config = dict(
    arch='vit',
    model='image classifier',
    dataset='histories of elementary cellular automata, time running down',
    train_examples=73750,
    image_size=24,
    crop_scale_min=1,
    horizontal_flip=False,
    translate=0.12,
    cutout=0.4,
    targets=['rule'],
    num_classes=256,
    norm='layernorm_no_bias',
    norm_position='res_post',
    hidden_act='swiglu',
    mlp_ratio=4,
    head_dim=32,
    fused_qkv=True,
    bias='all',
    qk_norm=False,
    parallel_block=False,
    inner_norm=False,
    patch_size=[4, 4],
    conv_stem=False,
    layers=8,
    width=192,
    positions='learned',
    pooling='class_token',
    label_smoothing=0.05,
    loss='cross_entropy',
    init='kaiming_normal',
    optimizer='normuon',
    muon_scale='match_rms_adamw',
    learning_rate=0.0052,
    momentum=0.9,
    nesterov=False,
    orthogonalizer='polar_express',
    adamw_lr_other_params=0.0012,
    max_grad_norm=1.0,
    ema_decay=0.99,
    max_steps=19900,
    batch_size=384,
    epochs=103.6,
    lr_schedule='constant',
    warmup_steps=990,
    weight_decay=0.08,
    adamw_weight_decay_other_params=0,
)
Rows from block 3, named by matrix and row number. Rows with one number belong to one neuron. Each number is 128 + 32 x the weight over the matrix's rms, rounded and kept within 0 to 255. All counts start at 0.
# gate: MLP gate (model.blocks.3.mlp.gate.weight, 768x192), inputs 96-191
# fc1: MLP up (model.blocks.3.mlp.fc1.weight, 768x192), inputs 96-191
# fc2: MLP down (model.blocks.3.mlp.fc2.weight, 192x768, transposed), outputs 96-191
gate.422 [ 69 113 107 117 113 111 172 152  71 135 143 115 113 111  69  98 126 125 135  92 139  65 117 176 163 159 110 124 130 143 125 157 111 121 150 126 154 140 132 167 122 138 123 142 125  96 129 145  77 147 121 164 135 118 183  63 109 215 134 123 161  63 130 132 124  73 123 182 134 113 132 107  81  84 108 179  99 148 109 137 136 161 126 110 141 101 126 143 108 138 119 114 143 120 137 135]
fc1.422 [144 114 165 161 143  96  93  94 157 160  94 127 135 195 181 147 161 117 147 160 145 156  69  64  81 102 137 138 110 134 150 107 168 140 101 106 130 121  96 103  88 114 142 101 124 150 162  93 178 119  80  99 139 110 108 200 132  94 110 142 130 154 135 148 137 128 121  67  94 113 110 127 168 148 177  94 106 161 162 112 108 159 104 137 119 140  88 106  96 135 170 130 169 152 130 138]
fc2.422 [135 142 135 162 115  91  81 108  98 118 103 134 136  87 101 130 106 147 115 114 132 147 159 165 128 122 107 142 170 170 129 135 140 108 122 127 132 143 161 135 124  75 128 139 124 144 161 103 143 168 113 106 107 156 162 137 119 147 116 112 146 115  85 112 128 123 119 134 105  95 173 112 152 108 137 123 116 103  93 158 148  94 172 187 117 170  54 158 179 137  88 103 144 102 109 115]
gate.424 [196 100 117 122 106 191 103  99 163 105 146 172 142 115 177 159 182 154 116 118 105  97 130 112 123 116 141 153 146 151 104 147 144 134 137 161  85 105 101 157 128 153 123 123 197 158 146 124  84  95 167  75 150 146 197 142 149 128 179  86 159 105 180 165 148  88 140 123 143  87 137 135 112 104 134 115 126 124  75 120 165 108 137 157 100 143 143 126 102 130 161 134 168 105 139 140]
fc1.424 [164 115  70 132 117 165  88 118 145  97 182 163 155 118 125 202 131 117 122  85 128  97  62  95 130 108 112 150 162 145 145 139 131 144 163  91 124 101  57 153  87 143 160 121 110 132 163 103 118 109 133 114 169 131 148 116 192  89 151 148 126  94 135 114 111  60 188 131 163 109 177 153  72 108 147 160 150  99  99 177 113 141  99 124 160 137 105 106 132 114 119 158 132  92 135 139]
fc2.424 [142 166 133 183 145  91 116  75 137  98 126 156 106  97 125 123 100 162 182 168 147 135 129 105 156 116 163 115  77  62 134 166 140 158 132 124 161  79 182 194  83 212  87 112  79  94  93 134 119 138 187 185 123 125 104  27 133 116 121  66 142 166  78 142 136 122  93 155  76 202 148 124  96  86  91 135 140 118 103  82 149 128  83   0 173  41 125 178 160 146 129  82 114 121  96 163]
gate.426 [141 122  98  72 161 121  97  63 154  95 132  78 103 111 121 181 131  69 157 133 117 148 122 148 180 104 115 131 135 115 122 148 145 224  91 105 115 152 127 185 136 131 143 121 111 135 110 115 143 134  55 139 100 151 101 111  89 163 120 102  87 146 152 147  86 139 152 113  96 154 148  96 153 160 176 169 127 180 119 128  40  65 102 199 130 114 117 121 124 131 108 118 135 143 133  88]
fc1.426 [ 95 124 101 118 118  75  65 123 111 134 139  92 101 154  89 132 129 100 146 104 108 145 138 172 186 140  71 136  55 149 131 116 135 163 127 122 146 166 169 188 143 149 141 158 133 153 117 120 143 125 129  68 149 124 107 148 133  90 168 110 158  99 147 148  53  86 196  94 143  86  96  77 124  97 111 134 150 188 128 117  88  96 138 127 123 129 106 162 139 176 101 132 159 123 162 145]
fc2.426 [156 131 130 143 154 114 106 130 135  73 143 115  99 141 133 109 127  86 115 145 114 112 135 124 170 144 145  86 141 125 103 102 121 117 139 125 161 172 111  81 125 136 122 129 133 138 126 155 103 140 131 150 130 125 146  92 123 150 164 153 124 142  96 108 167 118 130 161 113 146 202 161 125 144 139 163 155 123 148 138 152 135 113 134 140 132 126 133 114 145 123 120  87 106 123 113]
gate.427 [136  60 131 160 129  74 158  88  72 137 120  84  88 185 153 101 148 165 123 121 151 133  26 185 121 153  86 114 194  81 124 103 105  83 177 129  77  83 159 112  77 154  99 148 102 122 115 126 125  99  90 126 129  96 173 154 160  96  69 164 142 156 188 100 113 155  58  97  94 140 126 111  83 145 102 115  68 188 140 165 168  86 159  86 114 137 124 115 170 131 189 107 103 115 110 101]
fc1.427 [144  83  70 137 124  35 160  68 104 139 122 108 114 144 176 119 158 152  98 129 106 122  61 176 114  85 106 114 182 100 137 122 130  23 190 143  78 101 176  96 101 100  88 103  78  72  76 119 120  97 109 122  95  98 148 154 104 103  58 187 158 197 201 125 124 123  68 116 109 149 166 119 122 117  73 102  29 222 162 175 181 107 142 114 105 129 152 157 161  96 180 112  88 133 100 133]
fc2.427 [ 79 152 100 150 130  83  96  90 179  95 156 185 137 126  70 163 120  45 117  93 105 161  68 152  79 137 165 167 122 100  82 133  89 165 109 142 146 112 157 129 152 168 103 120 112 118 138 198  93 129 143 111 183  77 149 160 150  47 132 162 114 110 126 100  75  36  87 146 124 118 175 174 103  95 137 142 151 153 160 130 109  94 126 136  74 102 140 126  81 104 128 111 118 121 142 143]
gate.428 [100 141  93 174 132  62 144 152 149 118  93 176 157 110 141 119  80 105 143 167 130 153 115 127 157 159 101 130 134  78 188 109  86 135  84  67 166 113 111 130 129 125  87 132 152 109 140 170 164 154 118 135  87 146 144  75 175 136 154 193 102 128 104 106 131 166 137 176 120  77 120 156  87 106  74 186 128  79 103  91 124 106 189 158 158 126 119 180 195 142 142 124 188  80  25 129]
fc1.428 [162 145 156  88 106 175 101 111 127 143 186 111  54 156 116 140 128 139 140  73 126 102 135 125 119  82 130 136 110 186  91 167 160 125 155 186 114 146 141  93 103 129 126  97 112 184  53  96 102  73 162 111 139 107  97 170  91 130  99 110 183 124 121 142 121  96 133 106 133 163 160 125 177 124 175  81 118 164 152 156 111 183  85 118 168 121 159  77  33 122 147 142  73 171 179 112]
fc2.428 [122 147 144  93 147  80 149 135 176 135 158  97 109 117 146 162 145 138 138 135  86  73 123 129 137 145 121 157 139 140 195 157 144  74 123  72 128 113  93 190 166  99 124  82 137 138 132 142 165 121  77  91 139 135 158 108 134 182 122 151 123 101 137 148 121 122 116  62  90 119 120 161  98 161 161 109 163 122 164 180 159  77 147 137 115 116 123 149 143 139 175  68 147 103 165 126]
gate.429 [137 134 115 182 102 163 143  70 225 110 108 154 131 130 109 148 125 141 216 128 143 135 127 146 124  95 138 154 179 190 150 141 123 161 173 122 121 146 128 162  75 124 150 136 159 172 144  85 162 132 120 143 127 142 131 131  96 143 193 152 103 133 177 170 147 115 115 139 158 123 161 123 161 111 158 179 109 116 118 131 148 121 145 109 112 154 147 136 111 159 123 156 123 183 160 122]
fc1.429 [143 170 124 133 156 153 138 103  69 116 136 142 140 143 137  96 130  71 129 171  66 154 184 170 142 141  97 135 182  86 128  94 136 138 132 144 107 104 136 138 105 192  99 113 114 108 138 189  54 166 101 158 168 154 189 136 134 112 148  69 142  89 109  60  45 162 125 125  98  73 128 175 144 145  57 102 118 124 123 161 179 166 199 117 108 137 114 136 131 172 148  77 175  76 110 167]
fc2.429 [127  61 154 111 106 120 133 153 121 133 139 111 156  98 118 108 140 112 122 129 172 143  87 132 111  99 114 135 112 119 180 152 107 125 135  99 120  99 131 131 146 153 176  98 136 142 177 105 101 111 137  85 110 124 127 124 140 160  91 105 159 132  94 183 138 119 123 115 122 166 105 135 164  98 102  91 123 109 121  99 152 128 131  95 164 137 153 122 141 126 114 118 104  79 137 113]
gate.430 [107 101 128  86 136 150  69 141 158 160  90 136 157 127 178 178 166 117 117 123 112 106 129 115 159 102 117  94  61 124 178  88 142 137 174 132 168  96 117 125  86 106 130  58  73 137  77 175 152  75 121 126 177 159  88 127  93 129 141 191  80 127 134 135  91 118 163  93 141 151 159  92 176 119 128 180 138  87 148 130 169 142 134 108  58 124 114 128 115 143 113  97 113 140  89 131]
fc1.430 [167 131 124 141 111 110 184 148  70 127 117 108 135 120 102 140  58 122 136  91 171 118 154 121 126 167 156 111 168  94 131 114 130 159 118 144 136 147 109 173 144 123 124 166 101 106 110 102 166 145 108  91  99 102 169 158 113 126  74 124 179 132 151  99 147 122 131 120 109 122 166 145 125 138 171 138 203 144 141 172 116 109 119 171 155 106 162 132 154 115 167 187 141 115 166 157]
fc2.430 [147 127 183 139 174 155 110 122 108 129  99 132 111 117 123 142 154  83 106 118  96 191 140 134 143  86 166 110 101  95 127 124 124 115 146 113 169 147 147 100 192 141 135 139 164 123  82 133  88 134 136 164  79 157 139 140 132 107 112 107 111 139 147 171 161  93 129 127 137 123 129  77 103 144 102 131 140 126 143 122 113  75  99 101 144 104 112 125 113 139 165 165 136 171 118 118]
gate.431 [160 172 141 142 160 174 110 146 143 138 137 186 123 100  89 174 133 168 104 131 127 106  55 126  92  72 145 141  89 150 118  88 106  85 163 129 161 165 108 122 188 166 106 157 125 152 142 143  98 114  89 129 128 128 203 141  95  95 103  99 148  89 173  33 130 110 157 111 117  88 100 203  86 122 154 175  94 123 133 145 113 138  70 116 160 178 153 113 104  87  92 102  57 140 149 106]
fc1.431 [227 129 142 109 143 145 177 164 131 173 123 152 128 160  97 188 150 112 116 149 203 122  31 171 126 125 109 116  82 154  82 127  67  99 191 142 143 107  85 154 131 112 161 137 177  82 139 114  96 165 156  75 149 146 181  95 128 122 150 123 138  78 134  62 139 156  75 122 113 134  84 159  81 134 181 179 168 121 141 113 123  91 100 101 199 152 121 127  87 105  73  81 100 153 183  62]
fc2.431 [147 177 177 180  63  70 183 231 154 169 191 136 216 107 141 196  75  43 140 112 101  51 115  63 118  71 145  96  85 229 120  51  94 149 178 255  96 171 120 142 157  96 255 138 165 196 191  57 148 212 136 165  57 193 222  97 152 118 113 109 172 147 136  78 116 123  97 129 172 137 135 196 102  41 142 112  76 116 108 144  73 201 104 193 122 225  87  87 123 111  61 157 125 144 153 132]
gate.432 [138 137 125 114  76 229 117 119 102  75 136 108 138 186 188 109  68 115 128 157 212  82 151 134 138 104 128  96 126 143 112 105 146  97 154 195 126 159 137 144  75  99 113 157 117  79 128 129 129 167 130 107 117 104 134 114  50 151  77 149 168 119 147 147  98 137 142 111 122 177 155  98 104 191 181 116  94 148 183 119 117 114  92 156 167 158  47  96 190 169  74 116 134 129 168 126]
fc1.432 [102 138 153 114 145 106 153 147 132 115 159 167 135 101  72 150 202 118 143 106 111 177  80 143 150 152 109  97  98 100 146 153 140 184 145  42 128 118 106 138 120 120 147 129 146 183 106 123 168 108 118 127 154 182 136 144 158 124 199  75 117 130  82  98 142 129 124 117 122 113 104 142 137 140  46 146 182  97  73 127 121 123 143 108 100  84 199 162  70 108 160 119 129 116 129 144]
fc2.432 [115 101  93 149 125  64 173 101 120  40 159 181  97 162 131  71  81 131 157 212 160 184 166 136 197 121  99 150 157 143 132 140  86  92 135 166 113 105 137 100  97 152 116 191 129 115  80 164 102  83 129 101 104 198 107 112 173 113 103  16 128 101 138 121  57 151 104 191 116 101 127 200 145 219 165 153 128 149 134 114  75  83  92 104  82 134 162  59  80  86 155 145  72 141  93 103]
gate.433 [ 89 147 133  94  60 147 213 161 138 148 145 159  59 159  92 109 147 140 139 185 121  93 103 139 115 109 150 188  86 136 122 134 162 141  46 124 192 152  70 145 134 165  95 145 113 133 107 114 151 102 158 160 152 134 165 163  97 147 145 102 156 124 161 151 136 177 152 157 134  84  97  91 131  78 132 145  86 124 100 115  99 181 144  92 128 163 155 156  53 123 171 136  82 125 131 107]
fc1.433 [112 127 100 153 183 140 133 156 132 142 156 142 223 150 155  76  87  90 113 125 119 145 140 128  98 141  75 127 130 117 182  91 115 104 159  88  84  53 127  75 139 116 116 108 166  75 137 133  70 107 122 128 158  49  74 133 197  91 126 192 139 123 108  73 137 153 150  81 134 200 151 121 123 147 127 123 109 150 120 118 186 110 152 133 143  85 101 113 138 122  79  75 182 197 156 126]
fc2.433 [ 99 135 120 133 116 108 117 147 119 113  93 114 122 148 117  87 152 124 129 155  87 142 104 141 145 141 107 157 152 105 148  91 140 135 106 111 148 146 109 137 192 192 171 120 154  76 163 123 109 153  92 136 141 128 139  78 174 110  74  93 167 149 130 127 122 131 125 180  92 126 134 138 100 147 135 112 163 130 122 136 138 118  71 103 134 197  74 130 157 124  56 174 120 142 118 118]
gate.434 [ 83  71 107 146 140 139 113 125 145 121 152  74 109 124  74 183 101 186  85 108 108  90  82 173 179  36 117 152  99 110 194  73  79 126 145 115 184 145 143 168 171 145 144  80 185 110 113 170 112 139 119  93 206 131 137  69  99 111 115 111 159 120 120 147 122 154 137 111 153 127 104 158 167 107 160 176 188 142 163 142 110  97 141 112 146  67  66 125 124 145 129 148 126 156 143 159]
fc1.434 [ 81 114 132 133 119 123  74 154 135 118 152  95 120 144  73 188 101 157 105 104 106  98  99 189 164  43  99 143 116 100 201  64 112 149 146 107 147 143 207 155 138 146 148 122 162 113 119 140  97 131 102 103 179 132 162  60  72 129 108 106 123 126 113 165 153 131 159 104 146 134 116 146 124 111 158 151 209 143 184 116 129  89 148 105 161  74  48  96 136 130 129 128 134 114 152 152]
fc2.434 [100 150 183  57 111 117 103 135 217 192 211  75 170  79 116 173 114 251 141 202  79 163  95  86  62   0  69 171  99 147  44 162 128 195 147  65  80 126 128 182  95 116  84  81 100 187 139 128  33 132 118 131  83  57 155  39 105 206  99 141 148 244 162 168 161 103 130  88 132 152  68 233  77 211  64 135 151 122  17 113  19  60 137 161 117 157 108 147 110 104 157 101 208 156 120 155]
gate.435 [135 139 106 141 136 154  97 215  90 111 130 173 148  99 115 130 173 137 148 153 140 192 146 129 111 165 108  98 148 101  74 100 164 115 131 147 148 169  80 133 121 125  97  78  98  77 130 148 105 121  75 132 158 159 136 118 102  92  84 126 132 118 114 151  61  98 138 100 151 133 191 173 110 112 162 161 114 131 125 127 171 117  85  97  67 135 149 155 147 163 148 106 105  89 166 103]
fc1.435 [132 168  92  97 100 154 117 228 143 122 135 144 155 115 121 127 148 142 127 131 150 151 137 126 132 141  79 111 131 110  77 120 173 100 130 132 133 142 101 112 130 134 117 155 112 119 134 143 132 154 106 122 125 184 160  97 121  67  89 149  86 121  97 149  65 119 139  71 170  97 174 160  86 101 140 175 132 116 130 134 186 109  81 101  92  97 148 153 146 148 176 119 110 132 145 142]
fc2.435 [107 118 182 176 116 126 185 131 163 139 127 103 138 100 102  58  67  95 128  98  78 136 141 110 134 123 100 113 145 133 128 140 123 140 137 120 120 126 137 181 119  84 149 140 114 113 147 120 120 128 146  73 120 110 135 109 124 128 116 181 180 111 110 136 128 123 106 108 150 121  92 103 123 148 136  85 119 116 186 132 132 116 104 129 150  95 122 136 129 151 109 162 145 103 127 133]
gate.438 [130 176 118  69 138 169  98 168  58 172 125 126  96  79 116 140 114 153  94 154 103  95  85 158  98 158 136 146 229 127 126 149  37 143 122 101 134 159 126 153 132 168 153 103 196  77 106 145 108 140 136  86 115 104 108 117  87 109 179 140  69 189 130  98  92 171  35 152  99  74 152  90  88 171  94  96 135 134 122 100 145 130  43 148 126  90 160 122 107 151 123 109  85 137 106  85]
fc1.438 [ 58 121 160 187 102 128 163 105 163  85 167 118 142 153 149 117 141 104 155  95 138 180 173 118 158 131 143 133  26 160 109 121 171 119 136 143 149  97 158  97  97  66 119 132  73 119 144 166 158 131 112 179 120 142 129 141 135 143 101 138 142  66  93 132 200  86 185 127 154 188  94 134 170  87 140 122  77  94 144 158 162 101 146 120 140 139  62 104 134  89 158 146 178 152 150 158]
fc2.438 [212 157 161  97  68 109  91 103  87 190 172 160 174 129 149 161  83 105 104 195 122 104 159 184 204  93 172 108 178 151  68 171  98 123 178 151 106 193  96 146 116  92 171  46 135 134 175  58 167  45  68 109 121 139  97 162  88 139  50 199 120 110 129  71  99 194  79  92 185 153 179  40 124  68 122  91 126 150 142 108 108 198 166 118 171 122 200 154  56  58 143 121 154 104 190  99]
gate.439 [ 96 120 100 114 109 121 192 168 104  83 160  68 107  96 118  44 150 161 151 134 128  92 145 131  78 171 129 151 121 195  96  86 167 144 178  84 108  79 127 125 106 150 166  78  72 155 125 163 153 114 123 107 123  86  92 128 114 163 188 126 139 144 133 131 154  69  81 151 129 140 107 115 154 113 113  90 150 113 113 138 109 141  93 112  73 127  95  53 115 108 143 134 110  81 130 150]
fc1.439 [138 110 114 127 159 117 151 163  92 119 156 108 147 117 115 153 107 135 196 142 155 111 124 130  58  99  85  99 142 191 117 122 127 116 135 114 104  55 102 150 102 185 141 115 158 134  96 113 134 104 167  89 151 134  66 105 118  98 139  82 109 101 132 166 152 109 127  97 108 153 129 149 130 120  95 166 169 146 154 125  95 111 151 130  87 123 127 132  80 179 118 136 137  85 142 126]
fc2.439 [140 128 156 132 144 121 140 121 185 123 120 209  80  82 135 147 123 122 147 142  83 149 127 122 140 103 130 119 155 134 127 125 162 135 125 104 154  82  64 128 118 129 101 118 120  96 136 177 120 129 141  78 106 136 153 145 146 158 152 157  68 120 108 150  70 158 119 126 121 130 112  76 127 141 155 125 143 130 160 143 127 125 106 144 165 127 117 179 106 121 128 145 137 188 157 162]
gate.440 [176 160  80 173  78 170  67  97 170 117 105 180 171 177 118 125  91 120 114 131 194 117 155 167 107 151 128 147 138 171 127 106 110 139 178 145 105 144 134 104 114 143  70 121 101 143 133 115 112 112 197 122  94 130 142 111 138  89 146 112 124 123 100 114 151 134 173 110 115  99 123 144 134 150 180 125  91  89  93 155 165 121 141  94 142 119 142 148 142 100 189 156 136 131 128 178]
fc1.440 [ 95  83 156 123 147 134 179 182 107 201 112 104 129  99 122 140 116 140 152 107 111 100 137 107 135 134 122  60 116  93 128 103 125  99 126 117 125 133 145 125 169 137 138 121 114 135 120 115 127 179  85  94 180 127 111 122 152 137  93 131 168 116 169 143 126  69  75 101 148 147 175 127 112 119 112 125 193 118 132 109 109 144  91 153  72 138 100 132 142 137  99 135 125 131 140 106]
fc2.440 [150 101 118 144 112 130 134 147 114 148 108 101 126 126 135 103 116 139 130 160 135 133 163 155 144 129 124 146 110 141 127 126 165 127 164 132 106 104 140 118 125  99 147 151 162 118 148 108 143 111 110 148 113 107 124 117 118 125 123 134 125 117 119 115 160 127 143 119 130 136  98 147 143 123 124 115 118 101 126  93 105 157 150  85 146 120 170 134  89 171 103 123 145  76 158 122]
gate.441 [129 152 128 128 143 106 134 120  77 103 169 156 159 127 139 149  76 110 137 131 174 109 115 145 118 133 162 138  87 159 146 156 103 155 105 142 134  85  98  88 118  51 120 125 144 118 125 111 119 142 165 132 112  82 162 122 151 129 130  55 134 103 164 135  75 141  54 149  88 128 130 134 103 174 121 137 104 162 117 121 137 139  92 118 155 124  59 144 118 121 122  22 156 146 101 172]
fc1.441 [100 143 122 153 154 157 160  95 124  91 145 129  42 177 133 120 189 125 123 128  96 119  97 123 118  68  75 118 142 123 107 114 103 151 141 105 158 118 110 127  74 179 221 125 113  48 139 135  92 107  74 116 131 146 108  32 135  68 146  81 122 143  98  95 114 142 126 137 109 110 128 117  84  98 119 105 128 142 123 149 154 115 148 188  65 151 118 103 117 159 115 137 119 180 140 131]
fc2.441 [144  88 189 146 118 135 125 144  81 152 132  95 134 121 108  94 101 159 138 157 145 121 155 138 100 144 132  89 118 107 153 143 164 135  92  88  89 132  85 119 139 168 136 114 126 143 111 136 140 120  86 163 130 138 118 120  99 151 190 109  79 111 121 176 100 165 125 114 137 147 135 146 133 156 132 168 112 103 143 146 129 114 115  69 153 174 115  76 115 116  94 149 104  97 142 152]
gate.442 [121 156 131 136 115 142  65 177  85 155 148 124 138 122  71 124 181 154 160  91 160 142 159 114 154 190 150 100 121  91 151 146 117 121  84 178 140 143 158 141 151 155 107  75 182 104 115 160 116 145  75  98  95 109 135 124 139 156 116 125 126 112  82 127 139 116 120 138  94 134  93 135  86 145 109  58 105  45 118 113 152  97  95 119  89 122  99  81 121 124 116 153 193 134 119 112]
fc1.442 [ 96 113 198 152 219 150 182 122 155 148 112 183 179 100 113 171 104 146 137 123  84  74 128 114  99  96 131 115  90 142 136 134 100 110 157 125 108 158 159 125 153 138 120 133  75 203  82 120 143 123 151  96 154 107  50 133 136  89  53 117 181 104  96 120 171  74 113 172  92 135 135 161 139 123 146 155 119 152 120 160  87 132 165  79 209 132 123  99 189 121 133 136 118 124 116 140]
fc2.442 [152 151 139 148 105 114 103 142 103 107 128 126 144 140  99 117 144 134 140 109 123 138  96 126  96 117 139 139 135 161 128 132 131 153 136 114 117 118 137 114 141 168  90 144  89 119 154 106 129 117 168  99 139 110 106 127 104 152 134 149 122 148 170 118 132 133  99 107 142 122 119 111 157 107 146 154  75 187 127 141 117 138 153 134 128 142 149 123 103 134 129 148 127 140 125 131]
gate.443 [ 57 109 137 116 158 182 139 113 136 130  65 185  96 136 125 175 151  97 125 142 131 161 126 101  83 124 119 141 102 142 133 141  41 110 124 126 182 104 130 187 140 111 105 138 141  93 116 120 105 154 106 138 145 126  78 156  96  71 112 155  92 133  95 155 126 133 104 133 136 171 121  46 133 112  48 168 150  65 123 144 147 104 115 191 108 151 136 180 152 118  98 151 107 117 117  87]
fc1.443 [114 136  85 112 185 104 188 137 110 114 177  93 169 105 136 145  57 134 125  63 107 152 169 110 193 149 130 123 180 121 164 156 134 108 193 110  91  69  98 126 117 180 179 125 141 150  73 110 153 108  88  92  81 148 154 120 130 161 138 141  90 153 108 134 152 126 159 193 129 129 130 158 109 165 133 180 124 103 119 143 157 126 104 114 159 146 137  85  80  79 159 133  81 115 158 160]
fc2.443 [146 125 175 157 122 121 109 164 122  94  96 109 153 123 164 110 134 172  98  84 122 135 113 125 139 142 106  98 164 108 193 139 153 145 136 120  90 111 110 108 137 163 147 123 120 161 103 146 121 114 110 120 143 161  99 142 125 101 143 106 159 173 175  98 102 112 178 114 110 111 104 107 158 118 140 123 123 126 154 125 119 124 138 142  88 106 123 123 125 178 141  88 120 119  80 143]
gate.444 [130  81  84 141 133 144 126  91 168 125  89 166 226 123 142 168 106 164 174 148 181  82 138 125 189 121 134 145 132 156 135 157  46 140  67 130 135 185 109 126 191 131 192 107 143 182 114 154 160 136 116  83 115 114 181 158 172 141 141  77 122 133 178 112 109 109 137 204 172  99  64 157  66 114 173 121 136 125 232 115  89 137  97 124  97 127 107 151 109 126 135 124 160 127 104 140]
fc1.444 [127  94 135 105 104 116  98 148 133 104 174 130 154 139 147  88 111 108 107 143 154 141 154 161 135  80  90 127  55 189 108  49 147 128 112  77 171 107 108  85 150  81 149  85  87 203 201  93 167 208 188  95 145  89 115  84  84 147 150 153 142 118 125 124 146 134 149 145 110 160 134 132 120 147 146 150 141 148  76 108 143 153 130 158 141 155 104  98 113 112 161 114 109 127 143 144]
fc2.444 [134 119 104 126 138 131 141 132  93 151 120 163 157 147 148 136 131 118 116 134 144 106 132 135 107 138 162 146 128 138 121 122 100 118 139 148 128 131 109 123 136 132 122 131 101 144 139 136 126 144 135 136 108 131 135 110 129 167  99 117 143 123 147 114 145 136 133 127 135 130 125 119 129 130 127 121 118  87 120 128 114 133 148 116 119 127 113 121 131 106 122 118 109 124 128 134]
gate.445 [116 106 168 108 125  81 129 110 106 104 146  86  97 114 116 135  78 118 138 118  71 119 144  79  64 160 126 147  91 127 139 101 139  83 139 190 126 126 110  91 108  97 141  99  74  73 175 129 100 135 115 136 119 110  83 115 122  56 148  92 125 188 187 116 135  98 170 125 138 162 193  88 131 109 166  97  54 141 152 140 120 150 107 151 130 116 173 120 136 183  91 124 139 172  76  98]
fc1.445 [129 162  77 119 119 119 145 130 125 165  75 130  98 164 170 161 140 178 113 204 188 137  64 119 210  89 169  77 131  99 119 159 131 157 126 103  99 132 147 195 172 148 147 155 199 183  93 117 123 145 160 117 149 142 151 131 123 195 124 149  93 110  82 132 150 177 143 142  94  86  84 179  97 145 119 187 183 115 117 145 150 112 132 119 127 125 104 110  83  99 123 120 103 101 121 143]
fc2.445 [192  96 147 132 102 180 206 138 148 115 157 124 115 104 182  87  82 131 170 171 184 122 152  54 152 157 163 190 160  31 132 101 166 177 120 142 183 186 107 115 135 129  42 128 133 145 123 100 153 104 163 130 153  82  68 143  56  81 102 128 144 140 176 135 150  94 134 139 130 166 154 112 175  77 167 137 123  89  95 104 114 135 200 101  58 198 189 227  78  68 185 115 132 146 124  98]
gate.446 [234  77 129 134 116 162  79 112 181 122  81 178  90 152  84 234 186  99 138 109 143 124 113 101 160 145  85  97 118  78 107 142 118 191  89 117 186 144 101 151 143 130  84  63 156  86 109 141 110 142 179 151 127 134 169 124 118 135 154 144 128 166  86 127 109 123 106 129 162 167 139  78  94  78 131 157  76 131 107  86  74 129 146 161 111 135 178 190 139 136 173  87 135 200 186 112]
fc1.446 [ 83 129  59 170 118 129 126  57 120 131 149 151 121  92 143  62 109 159 178 111  91  85 103 103 103 162 116 158 115 150  91 128 106  91 134  98 105 158 142 104  88 140  91 186 135 135 163 134  83 106 130 200  51  96 140 169 172  92  99 140 145 118  86 150  71 145 111  66  84  83 146 162 124 160 212  80 146 141 162 105 122 122 138 102 122  76 100 144 177 157 119 165 156 104  68 127]
fc2.446 [107 122 108 108 117 153 115 111 115 127 143 176 114 113 119 141 159 150 106 133 130 147 117 118 101 114 136 121 140 176 139 146 122 127 136 128  80 142 157 159 153  95 130 154 122 103 128 153 137 157 105 145 146 127 111 130 124 145 131 128 148 120 108 133 103 167 104  70  92 144  85  97 154  97 127 122 153 140  81 133 154  74  99 150 120 146 103 151 129 153 166 105 125 130 175 109]
gate.447 [105 121 183 160 139 107 144 165 132 137 144  93 182 152 182 100 110 125 168 137 128  92 131  84 105  79 172 171  47  69  91  82 189 176 167 125 165 120 148 131 124 134 113 153 162 103 166 173 107 167 130 115 122  89 126 109  82 119 161  94 125 182 151 129 139 150 137 111 159 126 167 106 106 129 151 105  91 161 176 108  80 107 155  74 135 195 128 167 158 156 131  60 184 145 111 162]
fc1.447 [ 91 116 192 130 108 109 122 125 130 151 150 110 186 141 185 109  78 153 136 131 136 100 119  95 106 104 194 132  95  95  67 103 158 164 185 138 144 142 150 130 108 138 155 127 133 116 174 189  78 163 128 137 106  74 131 104  86 112 114 120 122 124 103  94 135 112 107  94 191 124 159 129 123 130 151 111  97 208 164 128  86 122 146  57 159 166  73 152 122 176 113 100 156 154  79 152]
fc2.447 [146 177 149 104  63 122 123 163 136 130 110 194  86 121 142 107 160 155 136 133  59 136 121 177 193 111 155 136 129 146 122 115 111 115 158 102 160 110 125 187 108 142 114  90  97  98 102 127  51 193 137  41 130 114 135 171 154  65 130 168 104  97 124 129 118 159 139 149  64 135 131 129 131  96  95 103  59 149 161  27 147 138 192  96 202 133 147 170 148 118 101  80  94  82  50  83]
gate.448 [128 150 155 116 161 141 144  52 170 137 112  96 147 137 129 163 170 138 190 144 131 110 127  82 115 113 142 144 131 101 159  90 142 172  97 127 162  89 130 109 135 158 146 135 197 141 119 103 155 146 132 170 105 128 118 101 134 150 161 130 162 118  88  59  46 139 130 157 150 102 143 209 178 161  73 138 106 149 108 173 128 165  82 100 114  60  77 144 107 122 143  83 100 126 110 141]
fc1.448 [131  99 163 189 104 122 124 190 166 139 133  92  97 140 121  80 167 100  98  95  99 168  49 196 137 151 159 152  90 137  87 191 108 100 120  82  62 114 149 148 120 170  92 115 132 118 168 147 115  88  64  73 100 137 165 127  94  98  85 150 119 181 138 198 183 135 167 120 105 109 144  85  92 167 158 122 116 122 171  88 113 172 154 160  87 128 120 162 119 132  91 137 141 138 130 128]
fc2.448 [166  79 121 147 120 111 135  97 119 108 158 114 162  95  92 122 125 107 117 104 129 123  88 127 203 121 109 146 171  87 152  94 123 105 135 138 104 172 130 118 120 153 179 164 118 104 119 115 111 119 142 103 156 141 104 134 103 169 151 122 166 130 118 135 159 134 117 128 150 162 116 116 124 119 110 139  81 126 114 121 126 115 179 118  90 164 101  87 185 145  73 122  68 166 136 138]